Rows from block 8 of a small sound classifier, named by matrix and row number. Rows with one number belong to one channel. Each number is 500 + 25 x the weight over its row's rms, rounded and kept within 0 to 999. All counts start at 0. Numbers have three digits each.
After each channel's rows are labels from the 100 clips, of 14976, where the channel reaches its highest value: "responds to" is what is common among them. Only what is clearly more common there than usual is listed. The data: short pieces for a synthesised band: melody, chords, bass and drums.
# convs0: first width-7 conv (model.blocks.8.convs.0.weight, 144x144x7, each kernel summed), inputs 0-143
# convs1: second width-7 conv (model.blocks.8.convs.1.weight, 144x144x7, transposed, each kernel summed), outputs 0-143

convs0.78:498544473496438527469518499550500471497486545514474495515475505493520505500492461510489512528507450517508524480470497473538540487508513529498458492498481510541487510451518501573474527482498480465464506462529489532496462520514509470474483512459520515519526522522492481514472506512445488475519501506470499474482464532511510501541502486499501548470515524503494500538524507481465484524510527493483542475547473476494484510482469453494477
convs1.78:501473499467516515546524545463470527515520481547551493484479508522532472471479474479503514488509455510519512507546508501481483535519447459482501483516477488469497512521485444490512533493477495464474487554519490530462501565500535524514520476483509477483486540479506510506512537512493555496485491520512536515497491477446477517508493505490484554475526501466451493517485495506521499495494464503473534494460500493488505483487451499489477
responds to: tempo: 120 to 130 bpm

convs0.100:487490476492430489493455489514493521522538536455508524532490500509455520533506531515478449527417510487488484512501500487500491520470492527492554508505491516527499506476549519490529512500558499479486508449511525482507499466478537482500447492497501493516524532513518534488472476473488531498513506489482556497505480530516494485474511483488499532524569500485478512504484495490505475519500539517517517458524493524513508496461507448526491
convs1.100:495500523513519494486509523574490464477465478515490494463478508505502472534415480458522478475516509503509475502481518483531496476470463496475459535517518555484493525463466507526476473534480480533506449491486481484477483482497488466498453516523466487541468478491498474479492497512505450513490513504517492479507465510510507537507498498480505437497467518482536521525497483474512523448525507513490471524481475487459496501511504491480458
responds to: tempo: 120 to 130 bpm

convs0.133:522488473502492520478478513465453533509489498492505534476458485485512547491562486467504517486480491505538456490479523446504496512516506512457513488500499535541513522501543464466477532540504509451492494465494502527495529526480473576491427498534504499537496490542492526452475516466457496519501510501486514485512510488489490500478463527501521477533510510529504527476473480508488479499494507488554526494527517497487504493490486488549489
convs1.133:487483552499490441480497510522527490512481463469467491474458485511487497516491523503495425494508492496487470480458502506467480492477475540504443468535485491474447508475458459484501496463486498478464477503494512463491486494514519475523493503453522511478474515525495497535502479499509532510514465493473535495529542459450514497476491508513516493469506455471536497486467546544513506502507449505452472487475494496520489478499476499524514
responds to: tempo: 70 to 80 bpm

convs0.24:503482525509498502500458432502473477455498490513474458487543520456499478476522529513479493479486490457453507500519532486475502482490517484492516497450525552502461478478503543465457508484510519506491481495512500458467521479532483468531484487543498455471502464484527517481524508473498453448479483502474496490533508525489528533512499493458512488505476513459466512532470468511503516484496478464490476492513479547517483488512476520502552
convs1.24:492552503473489482498503517496515490515468502470549516507477456462509502557490498453557456512511501492484480479477533489510492484518482507476553491470540493504529499551493509495490492533483454488499493513479479487460476553494487519472509532515495510520534468531465470466522477541491471570512493489508485533483478459510492476491501485501488510506513505485522536505514486490523526517529506527516497472510542530512496532509536546477443
responds to: tempo: 100 to 110 bpm

convs0.86:454546483527477464470499546514503483509520500550514502500491499503490523509504486498479521485507522517482519489500486526531432477502489421443499487549475491502509512486483528469534466480483507561500511469514487501507500490518469525529491522526517468546500566457497538529490508499462479500504499498507501512516514494449507510475540514497480500450472465540521469491451487513519496498536496498515479537477484506464496504493499485530485
convs1.86:488503532488459538437513541496513515481476464476528545473514484521489482530466538491511502530506472509531515474475494527439514481502516532504494560537505518491482499508522484556504521502541511491488522478526479523485506434484508529497539473487528518478457470492509466486459475505488497501491521409474496507487514496546482498478512511512516492510481509549503485502473498503504510481492491487493508531521437470499502517497479503491527
responds to: tempo: 90 to 100 bpm

convs0.21:490451521523484502542471505504510530509497530495463505557500491482526516519538522495512469516518519528506495510568511545486480517556496506502529537506487545519487516495502513459504506485516526509486491403533557488484508504538522529508509520490530500509505514543479521516489487538507491536479506451533484520477479537525479443503492486518491502460516497537488483533477484517474522497489488478536504533473513507492492530508488506536504
convs1.21:492499473520487512481544528486473451465500474500508491467494499456475494519500459521500478495475491463499510481454464504521520521512490501468525462492469504468468477534486493483500469497494494503500564512504516527488523470475464502443486499524501507491442500446526491512506494487471478445485470536430490480498490481467506500463490485484515459494516532507512486527527454484519475457480457522476553491487495503489512475470470474487489
responds to: tempo: 110 to 120 bpm; tempo: 100 to 110 bpm

convs0.7:521475492493445486511493489500481498516497473484484490512501559535521472527509502537513481474494519525539488521486522478489563487448504547444516519463493475489483482467521507496531490537513522504515494521447489478494507487462483519480505455441514546500491484498464477535472477541553504526482490497482545498453506481516537519513511502486499503496537492500502496532507471446502541515489468493488497543525465474465515512501517526485482
convs1.7:494495511517488508459497517499505485512511558519472519492506505517496504487489489543500553519520478537519437498515509480513499523471501499504488496545524501490480478520486466498481533498472480482503509509451489487480481458499424495526536528515514460511529459498502497505483514500441540484486478436485510508429493481506497482444533479495485464496487543451498515484510506525464501499512541472559498478488496482506542508502479507489484
responds to: tempo: 140 to 150 bpm

convs0.103:497480523513471493472481453523480498501510467450484544509518519514465497483464484498485542493549507464509473529507453480498468517527541529516495473493503523506510496522495504519533518496506462523490490482515514535511532459455492459480490485526503497491464464502455510501546473462525496533492526452486543585440522481491495508468486488515470493485518537474507475487513518522490513517485529506477505546509474494521487477537506506484492
convs1.103:470524528515463477470501530455525508512497484484499472485490507490478509479490502481522490496509503517497470479504479532471536477491479517518491506527493480499490507473494529517526530532513536472463539426476485517500523439480519498524470494487517483526501458491492469514431508513493473430505487448467507491469458489504486477453486485483452482510462482536521490520484513519455489481514483514501526497492488514433504497511561511498491
responds to: tempo: 140 to 150 bpm

convs0.108:477498494484525469509510468519491484526524500449510482504456474477463482549504432524494532513465493480502509503467488476493483482457483529505559484494476555465511486483487512518504520472500505512501500495531490506517495537501513456457491483481474495458533484504533476510499503460497453455507529467475520480486505473538478475499537491516478477463520501494449526460527483516531471500541492474471468518519507529465494532508481534465491
convs1.108:503492509498503498523511507510527494435504546473473467485555449497493503445474517522513474484526523450518473512498498492520524493473442454515552484469497469538500500471458509495490501523472475527457490522469506461468495534490467475492503492535502503464520523534469507449519483517544497533535487509528463507517476517464505511526458482487497515537524498504501516500487485522510552477461521473510483483515507536506488502507530488502498
responds to: tempo: 100 to 110 bpm

convs0.58:547473487488536492526499526499537525480510501500512508508498518483553486504546485469509545489479502497509481520551496508510505515515497545507519491515471490486466500560449494456518418465530466489500495434464477525505522474497475508477508496485492471474506526491498501491492479525553489485517527442486517501520517489515493490492514467493538497526511518546511495514510466476470455483525494516529481441482469511516516505460487484496479
convs1.58:417503506489472494500523521502476495468510505530521470495519496519470537520445464517496470495504520476518499493531504518503467485490495499519489478534503510522476505452496528530492474495485528527520503480562489465466498499502493507507519507496445534506505462532502503530496490485502491485484510464461478492546433502485459504492502512519484532489496507476475520508505484549533539525476502505449476511516453474490467425509530527493529
responds to: tempo: 100 to 110 bpm

convs0.29:525483485522468538467510482504529508522503522520509543489501505508481477523512528458497509464518479510506537444495568513485474480488468489450507489505499524483529504488491496522492453511508515519550503499515452498506514528524509505507487515484522494529504512520491514473475505470501491501397467459501511506510431490522491502469509518532531517527524485492522481495469455504488455515492547511486514504451472478461495508526526530483477
convs1.29:507462503481497469507475491467469496523520518522488486492529503566506521473513489566481500507527525548536503547510474505487527548528500508471504527510462496480482483553501476482482507532500476497510480537500486513531479495452482505471526460510478480518491499508498490477485482523519457532499532474493493570537551469478491468525523504501525539491471505510466482477486506487456467461490491510515486510564507496538499516507469517472498
responds to: tempo: 80 to 90 bpm; tempo: 90 to 100 bpm

convs0.77:473498489476490483520482497433473504462494511492501474494508507488470482500497496510495502549471510495517493482554491528589496495544534496487486481555473504490521502489517448474445506478482532537519479497507513511464486469514496530478480470482501464509460583497501480479497516483496464495509499531474528472471502490490500481447476516522528470521489510490494512477515523503507522533500468458455491497491489507483541504493468460517486
convs1.77:512525491507525512493486509535496478548556497517467512499481474478564496486506466569491492478521497520508508490489478482456461481502485488469536489445505526501512517446503468515512506456477509482510496471511496489499516542484475498519526508477520505511534426482477520492530494515492511494506509449490477494475476531476459495505485516504488518486552478501504479549533457554504478472455489479475489502461476522462509506480502527516498
responds to: tempo: 140 to 150 bpm

convs0.128:486529487489463473480506525512507486486440407501516535553522505523473458498451460512495516466484491490500497503549488528503504521465504477501458487502459476450505515480509479471495479491464474555495483473496500480501546479477472470505517469519464488508499500500521507506452497510521487487469472491479495499483527469466480503514514469496541495483506504429514478519476480506465506486528455506499475486522510468469514489492512504474523
convs1.128:447507512452485506449534560480460517465524485487522505496519529473500508553478497530494509484506503494516542484518492534490480483475477465516466525545537511496479517506484525536545460506490558500459560517491471533454510493507464479496511491553495453517478472531524498539466501465481492483482513497466492475467487536527480501516514514502473497529490496508474516479496496509493493522474505505518527455498484479526469486492486472515499
responds to: tempo: 110 to 120 bpm

convs0.20:480472459489487481496498497509494518500497531483493510486417519488515516485476508478503475484421511536536482484496505504500491460518538520483514531536541503524491481508550488491533497507523518482488540471501527477486517505500524508510470516496521477540472500508495553481504532480527497545500505494463518480540513462484454466494503526517493478511476445470495490492486500472531474523520449500492557501488533523468505487534457462520476
convs1.20:523498527520516468521455479471532517490491481524493489471485489507533505499516509428509470508512507457540526452463478480469518484493487475453509490480480505458521549514494514506485532494486472498510522494516483523487513526516510475482473497513518499511467506506499501466505488417465460513492512480499545507490482535486575477508485497511492498468507521514555485522461516482465530513484452466465489489471517454477497488457495513498506
responds to: tempo: 70 to 80 bpm

convs0.62:500494473483506522504514525479504489516472472469505480491451476493505519540498550469468482437496479473448514492492501518468493476505496496448503530498488484472502489477506492511479534538537488489510462515470471483510506509484450499472433513462486508505492506508492535496491516478544504499429492522486492526463457503478479483515541513508522495528492521440560518502493479527507497508487465522497473458484498455489517518518486474516451
convs1.62:459495527487483494488502540472484507482521502488491556492525537533506467489425492487486478456568525506514501474500472498473463493482497543539464493475497465496498459537480508490514479489481536502514515495547475492456507500522495522497501496516523440509478490495576510497471501529540521511537500507554499485488486547470475551512482543501539505505487485532498523506492479500515498491517500534507490488484448496515527492509491499476512
responds to: tempo: 150 to 160 bpm

convs0.139:474461484500508488452525478516479534525497496486529504497504603519497493465488482502475506496478520497489537481471483506513459484515510497499489499514473539450523496497429518524471513497494478560492510508474483485512511536515482529499440467445459477489475482494509479477417504524497527477512476517474485494476463530478530491499537491510498474511500524496512496510492494502493501498532507525504470534530524530527511482486513465483504
convs1.139:488539506471512555456499533484504496490506522508490495526533477495483481575480524532519499502512472471489464526482523517480465480485507545503479541477542537544531487505511515516493530503476495506525493518506470449497510476489513485541511503508460497471520463485502479520467476503488456522486472492509493482476505497547495499515549469523503487500536513516482514473531509501512495510531567432544467542482457501494477489526496506486484
responds to: tempo: 80 to 90 bpm

convs0.79:496505454503465463503499514511494463494511527557519499489471482502482489513451517465513499503490509489489480502495542502486497479510521491535487499492504452462566493522477562494494507479540453514487500490493514485494493521503472394474525516493473509481479467505500523496518503508483477489523474478462500481489493461473536486457479543459507499537507507492520495511510485477492459515531447540532517494524502542491496516500477490467536
convs1.79:499479460498494488512527483494518502498504544458473466507524464486521536506508470478485496513520530502538484483473451500526505529524480553499476451555444431476465480474523523493503459536549482471492503503460487519511508467483517440505485501501522496528504515510504484457513504518538492471482502531480495498520497493531450453505489486484501456500487486491486478493479489527524487539512495494493474470484472481505486432503483517506486
responds to: tempo: 90 to 100 bpm

convs0.46:507518512529487494514499524504505503483509511491471464546465536509506501519518516565493485505505475502508503503522517518551480513483461516464476468518490549510512506497540531491539499522513470514524504453484487523499526511534483491512442494514516477492476474504476498537497511509513504560497484519525506442480456503534509563508500559500476510513488473506501537542479498466505515565543515497488562506494500489477514472517509466529533
convs1.46:495477526465482515472553458507491501508457511473506507467503512477499495460503464466526512525478505495515469506507479451519508507506513512473524468518471427492510500500486540495473477499510487510506499471478524472475467481472511493527499536495483528511508525490490491510522458488499502412488581469461511472519501506502463448479479507484487482494510510542489474512523448512536502479491481520504500462536445509497507483467502521514524
responds to: tempo: 140 to 150 bpm

convs0.53:509463492530496536455534521478470508524531465536476503506501489503547446497502520503506501522476499486510498491488504490534479486489502510487487478473496515511457524494507515502514496477511459484522511471452495517506494505495496515503473528486505482521540509488481504537506475512488491529515450495500491452508478457520511540538468466530456506561486484520559478523480531467458541488520471526487556455488525543492467547463475487518481
convs1.53:524542469436484479507501488500478505485513466484492504474506563484519501535453485472488513449510501526508499505520523506486509533478501504490489497520463498498509512477444498517498502473504553494497442510499447497489481489501493533493515463502487516486481508500546453501472508477479544483501541480534489503455522511522499512488471441529515497456513499527462561491538492475515454506519527467534495487499494473449488467506534485493493
responds to: tempo: 110 to 120 bpm

convs0.96:479514540525492511478458474490446503513513517485485489502502470502499450497492488534498516496450560513502520497499447528513515537491493504503508490484528454490482496442526479517486479513517502513464440549513481500498462537495521521500508523514513518524506507510498528485500531484494531507459498461493467505500504548498515506456510465486471474505437485505506505512467436470533501522471535488501481488450494485451481492484487541520536
convs1.96:499456528490528502484519492511504508495488500485506497476474516544492524478483484481525517477524449532458500475498483496479463501501514464515496520516496514523527455492492477507493506467520506501477485549516484513519469483479498505501489475502506549486494467445556501523500497566528516488548509537571529537501522516494516516504445521495565496469491528478500528540524531471487495481512494527485480497459529512495460484566508511488492
responds to: tempo: 70 to 80 bpm

convs0.12:523507486491501493461489478508538499485450521520519500488492527489503497471533494493525514511486541480479551479480467472516479512496551539493504522519498518536531488467470525494470509509543487494485461474495478441510461515516506488494430493476529467501520447477552449546487554474490496515530518483485511422508479538500519514517498498507494512519467499530506475520466493501499532499483505500506494494490523473476517539462492486488474
convs1.12:495499523491492467510470502476494462493473489468500479484523471523464491483488500512465468480497476493512463472514521513556491492448470477520497506504500478481477458487471522523481520504441458482501491486485463521491541486460444475495451498536471517514496458529500544488505486527501489516490540496563489504507501463515478483478479549528497453430483515504480506505488538505486458519523509495510478525529483516487465486509519498458468
responds to: tempo: 120 to 130 bpm

convs0.89:528483498499525508511491522450525468524485496509516490479498474518512478496538489492490467513497477526497511486505519471483497531519493484486507493457492457517500493467483467490505505477479459453504490521499513517489495489486516503505566493472511531476483488464519498541514490498496515454554469481517460456517514514470511504510536494456552502470525495490506476499444526506509471475459488510532478505458486467610491502465535510528496
convs1.89:458501503540553518525521494514499479485510506482481484487478527493501521508490517499488485517446490464505498518491532519495532495522489441463502498500493518476491519498486496480469494468488500492572481452496540513478482490498500508475526490476473509547534564500498495532500529499464474540486510513454514469492516496517512514493486508525525485427493491520496527505512507518470581486484456495458540499474458493473494501464454474495494
responds to: tempo: 70 to 80 bpm; tempo: 110 to 120 bpm

convs0.63:511508447502490484510504468503507495504428507462462538526538488515495500448496519491543498507476500492503491500491468485494496450508524501527497510521509558597467560494542545513490535499443495506496555510468531488491516485496506499470469490497451508450507502504474519482513489490536481472498526511482510462454498483500500484484502513505458549490507483481493485482485497505472509488493490470500510509542498519476515525506522517496516
convs1.63:529462514457476455509488524515509495474549492506445508520511471507497519496516527485478507505472525554519507499504499472523445496498509510507479499430491494461535519505490468515508485500519538470493470490493474507514528513495524510519505513522514538496520473456503489501509489519487472521522444474508512531482475519501461469490514514512514531511491466530486470525515513484503497541512497461491497522482500520457474457580514416495496
responds to: tempo: 80 to 90 bpm; tempo: 130 to 140 bpm

convs0.40:506502498494500473495491506519507514501489498493563526490399503514463512465486489473514527516498514496489459516502467462535503521521458496424501428530509501487483484502507513507528478489518498457520483495520503510506482493495526490469509477487520492500482527451522490497504528510480475523552499475493533432518555477467506509485483450482497484504504519514474486489539461504514490507498486511474515526481476508477469484441494473488507
convs1.40:502481449488492482510530540527523481445499494532483466465486469529507491477497487479472496521492480530498482519520514493516493499500461498485499449487464492447465555543497533526498503531513483495448528488478510488491497486531501474492519491542515456483502483480477497482515542504525549469492523470484492524485456482522481501511499499528535510487514503500474528513492483522529473468455518511432549488540564527506493496470491482485480
responds to: tempo: 90 to 100 bpm

convs0.41:505460477509499512558489520464504507513423421522525494508492523481539490474483527447477545488459497457462478521536481492496491509538462501504469508493494472512464481479497480496516445487527519477541475481518463497518485493502517526502495518494501486540497485486517527555517510515528514497493459478514518496507512475484463463476541483483492478480518510510520477540501490471495534467490485518496494478484467468536461492496493473480492
convs1.41:509496488482535509469489520462512479524522470517525527486483500470440490506472464494492452509492507512491536507486514519489525517486532505504525535453475446504512477525491491488500456466516472514514534489453551516465502483486477462468507509522509469515463499524536509483498480536494462479521507516459489493499500513464510481527479528494511463453474491490542519517471477484457511513467466521489489490443495477467494546452521487517547
responds to: tempo: 110 to 120 bpm

convs0.117:522475494535480484556491526478507501480525556527462506456518525499526498482506510476468525524535476475494558488479497520483478487531492562532524503481460524465517512481488525514475522503551446489506466507494487496484464538535467509512513512512496511460486557471489481486487492490469474512498495423514484461498494533504491451459518529532514492514497481508513478522476504512509473489504503509515514504518467503533496547467486530502510
convs1.117:459518517493542487474528521510513473474491481477473464506502461558463487475464497505497519533480523517500433511476498492550495481449478476511513511513526480500465480518510535487485497530521499502481499522488522461522502464495468420469516513533528492454527474526481519492468522488510540481504489493491544506461520507527523508481489442500476469530486494557521518477514486482479507458483549507505490496519470520490493506500516516482512
responds to: tempo: 100 to 110 bpm

convs0.106:500517489481461517506487509515498502491501503495485519499531511524503500515510523545534513478469508492520511493486518523494515465472494513452535502480487478490524493512512509465494496465499533524486513495493518497519451472486545505506487471499465495543523445484505498513567545489479474489511500539487467428510483488515503555478494470511443466447463493502464524513459541477493487499524537432491509536525508484542479497489526493466479
convs1.106:511461482535505492481492444508472485497552526533542430490438501491474486519515511510500505499515481520474502538506540478488481502519508484484480517493510490491480464497506407504493500513451460500513475491492502503484534503477517512497527466520461505493484505529504462495500445511470540544502455509493493519480508446436494495483509510483518479499517495481509477509540490470468492494530490484550496501491500528470486490519484522507458
responds to: tempo: 140 to 150 bpm

convs0.92:503504527504482484500512500536496512493519496488508506499471507460517478527490520520466513445480478514507525490499473494494547527518516487482493548489513543509489500520448498458552471488511497472488519468527506483482488507466531462504467525531475457532521487555459450528490507511473518519508453496445535460511500501448470539511510546536511491429482491491494480478516450469503530510491481475519506524514521495504502469512505480499522
convs1.92:505526477519503499481473458482475517520503464511474500482540493514533493498511482475512480525501453484463523484518516485520446485531481483536549519495480472508555499511555528516484482502489520521470475536536502437502497507502468532501473501450485521540500497455502529476524538496540481488532501483518492468498481479511472476503444471522497525533569523486522486495505499520524469481515457483468528476499509491482496534461501497523512
responds to: tempo: 150 to 160 bpm

convs0.140:495492530466506464500468509520496560529485485476517515476451531477483467459445490486498495544527508505555522470508516504508493490506502454465490493485497497490495523500480515510498515496499461517494520533497514499510541519506514446509451486486478544530488508460500523488517496480504536527469555510478528512535513546544520502491496517478522481488440503449526506509446481541487496544492516496517498537467529482474482519483496520517532
convs1.140:476502494506482479537488480535540502508469507540508485534471502496545509511479515501492522502508557467471507453514453510512480489549520479500484483470487500491498492479491539450427441514471499471526459490510513489483482497518521508491499500495488489473523491536478498506531498494514454493484507522492428484550521492513502482515484503499523537490495517504479491506468520487532498511431538502460481497507501456521517488436505521488460
responds to: tempo: 150 to 160 bpm

convs0.28:498483470547509503518496491470491502476537485507511536467489487466498559497461521482497492470473493502470475494514535476511505514490552527477481515520476519553475495465478526544532486494494523464545480480501503459517497557500508539493525563501511502511508474531489480508489510500505533480488516459517512456496497508498510491512473543510493540459521504510483502544493467515524514534482525483526510563447467493504533512484506496510440
convs1.28:485506453495523510495517492539482479430455520537501508536500554475524465510487473483508493505498511461516531504499493513508534500463487486500539447484480474471471480520514495472492495482511485505442502477535509491474501488521508495448491462531460485496474523499470548501525557502495484525493482476488481510534496495481490487493491440502483505517523487491456518489552460499500493470526456516471497439513510502511496458476529499477531
responds to: tempo: 70 to 80 bpm

convs0.34:492480505472491500469517521495524477491508474500488528535446496469442505490467500505488511471544522499532511531456499463534522470492499506469512490523498539534506516504550482523469500493515441497508491523475478505503480501472523429454468465509519498517491496513491468488500503503522489463442515492483487526494501437466487530529526437468484486484525474500491520507514475463493529522498537498508459475480486476494492493467521513450489
convs1.34:470455481547507444502517520558502501517507514474492461497523491492463508506500530476499457559513500519470506488473490523506506526505495482519471484514512499448537507479483499485491480478510479491443499477485545513519511512510477496487495515507500505524456498495478516474513519501464549514520485506491491487535455564514495465482479543490514500552443515475503516462461533519517471498479497539524518483505490500461472499504504462566508
responds to: tempo: 90 to 100 bpm

convs0.83:533456458503497486491491505518484480477503512508450472487494508531449504446516508496490490529480508500519488466497456473519505489527489505514512476486498540477476524494542548476491523514485483515524482490485517510530472488510489472488526492467481486483508502476450496456531520538494515531489500505507471464448575517460565474473457499484484479511475516485450481492478523470488471465519524477455482506476546506533480478504486498479505
convs1.83:459509470482491480491502523513525496516498504528459443511532514485503499489519460537531491544512443489516520528517484519517539510490499447509457526509529488499513493487500489545531498509529495494482517485469490497495520497500475504506486481516519516511484478492494496492490532470492487482540496470531547498507431518486444495536509466514419470477513499517537494500488475497466493471510518509527498456506523538498458431528505492526536
responds to: tempo: 150 to 160 bpm

convs0.17:505442472509502451549519458516495480494491488470512514533497514480532522514475500502464520476422466494498508511484507517503528489504491499489502501529467475515500502496465494549471496457484472463490468517524484503513528510479499425516477518518503536476521484477534524519555472480481486496487456490492503508482514524467504535503561504460518491486486480484503517519496459465504466549483490487468523468529471498470496522483542477504495
convs1.17:510519475518510482499474540496468498532467485516544537464492498518495524500453467501490477518507513467566486533473477494515531470493510510462480495473491443519473495529496437456522495523515504504534524479498523492478450522504478533540510550521472530517488475506471496473476510499508491477518484520493534555568525479509523469509464514481508508488506491458489481497503483499479513488531496542528475473512528472523480539486470506519492
responds to: tempo: 100 to 110 bpm

convs0.8:491484519465500517493515494492503495478508534519526521439463521528479528481476483450498498497441492519509486567517520492501551485543474487446528453520496511481482485521495509519521499480518472453519505462521519476488515447523468470509525483488518502491538510451529540507474480527516499518492518459477508470519555460506503517521523468484524489498536535543475469505501481470533493478465500500462499490495504543493495507511492468493492
convs1.8:503497466522533505474525530513518492486544492499473483463431471470502489489552485514484484479528466492513484500486467517519516521493483508516499465500506485454500491462514490521536482486511511515456502519487485526514538481503498505525489492507494464509483472501512469518508473481522491436491513437449517484496450507542444489470517525525493449497470480502517526492513466515471517508469488516441498487494447531505492443458495492495504
responds to: tempo: 100 to 110 bpm

convs0.69:484478522513518475498493520519491503499549481503501484494490497466526482493519501487485531510530529487497471521528506494562493506502508535523497475509485538493498510508481588436537551518554493514539495490495510488456514480533514496483439515497503529550514506535514505515486474515536508546531525476527507493491464524572490479496485532510499497501513528506496510574518492522526512562500509504465519503493488486477508498511508482502517
convs1.69:515499473516492490504502497481487501496488493499498436501493483503472507500518547509506467517494453519495493500517503498457528501485488444487488499517495572475500500484505441538472539497498480493476513466482478516515479537514496506504527494491504495470492521456474451477500524477475501584505473510492496472481496505443525533513518442506461483472455450510511471438476534477461491442512491479491504516514495506513482508521486484492490
responds to: tempo: 130 to 140 bpm

convs0.105:467489483526438477493466537477516561527511508526479505512510450506459497528490510482511491560519480514496481495514509502532493470503507494449500492526462509499529484485507508513507525453470484509548454493558488495462517486533516519498484526531534486532510498524529541511475507514481548523500493494468505493485472498514509518511511499478553561510496521494475540467481493477504523475521488502530532520569505513511535493480505475513482
convs1.105:500492487495481521470517489469499459512509448504544489487516526487494465473473485445482527472498470461493503486518450512496508537483517486496462484526490509494451511502483458473496440499525509474491512500478468510442478485459468492522481465470481479473458504486516486497504490521490503500490537453481490521443525488478477495499511519531495466462467457491515435510508510496472449488450491474474527491477491485473485510481470509477519
responds to: tempo: 120 to 130 bpm

convs0.45:491477540537495487510517505486519485512525470478499487467498508509499521503513499541500479502439526508484473491499466507502429498466495497468475507499538567524541496443500499506478524486489526490537456474466498502473482510497472494527501534444499483491527482499464466529490487530485506495497494537498502417477483497492522458499530489502522525507492524531537505458470511518486479474523439500541496525497536476529495527501476492502517
convs1.45:506486481479521508521509522491532504449521521521510455497488463485480485532475495469497473489499510489496526498511481499486509517499510513460464519520526480491495531460497453514508471491488517484481560521505526508507497503503498504519504489445505448461447480496485420483487492508514514481510533465454513504470446506518491535501495523533478489500455459464431517498479466467523540552495523506499494483500480536527498502525503543527498
responds to: tempo: 70 to 80 bpm

convs0.61:479501530497509466473510492495513520485524478480501497491530490510505525520479495530486505486529478540543489466502498501517483534494487515547493544526504503513515547503545511478447561522518442544484524556541515479479514490529499464477481492466508479483494505507524523490456484478521505494470517529457524455499465487498502504542475538526488504510500463490455500529458499499470503546546517500533535489527492530463500523477472525481501
convs1.61:517501487507481476485515500487546483490482471474487481449489491506484500473524501478536486532506531478475481511477456500502497476472493461502516520518543513503488498463485490518500487492495503452490491509461501500538491451458492471517499486484521481498454484470480522495493489473499514470520514459518502533536513497530464500452472505517496503488447489585544484460500492528485533481471488509480436475548500494541468478489485468457541
responds to: tempo: 130 to 140 bpm

convs0.116:480523489461503477465510500544499496509472479480524521526538530509501439467456492540492447482475499483483476496447516495535466483493476510486519500459476571468512455481532449541510492477504549481522502473500510468484518474493460526497488503534483506502508503461474484466454499505515523504476484494486520470473464507506535485510485486540496458455504527524498506495538502508519498511519521477465504547478508503503466504523474528502494
convs1.116:516481506447510478504425513458467504498498432478490492446481483488505484498483522486490467493507513498506504505479511511461545490536521461524493497517528487483518505492497567513527492507511523535485492518499516469473504533485561500492462501561492502484493489465514532506461460486508487512535489507524505520495509508460464509520505477498495480547511494525477448471487479444516500447491492524528461470481485526489536516507507490506526
responds to: tempo: 160 to 170 bpm; tempo: 110 to 120 bpm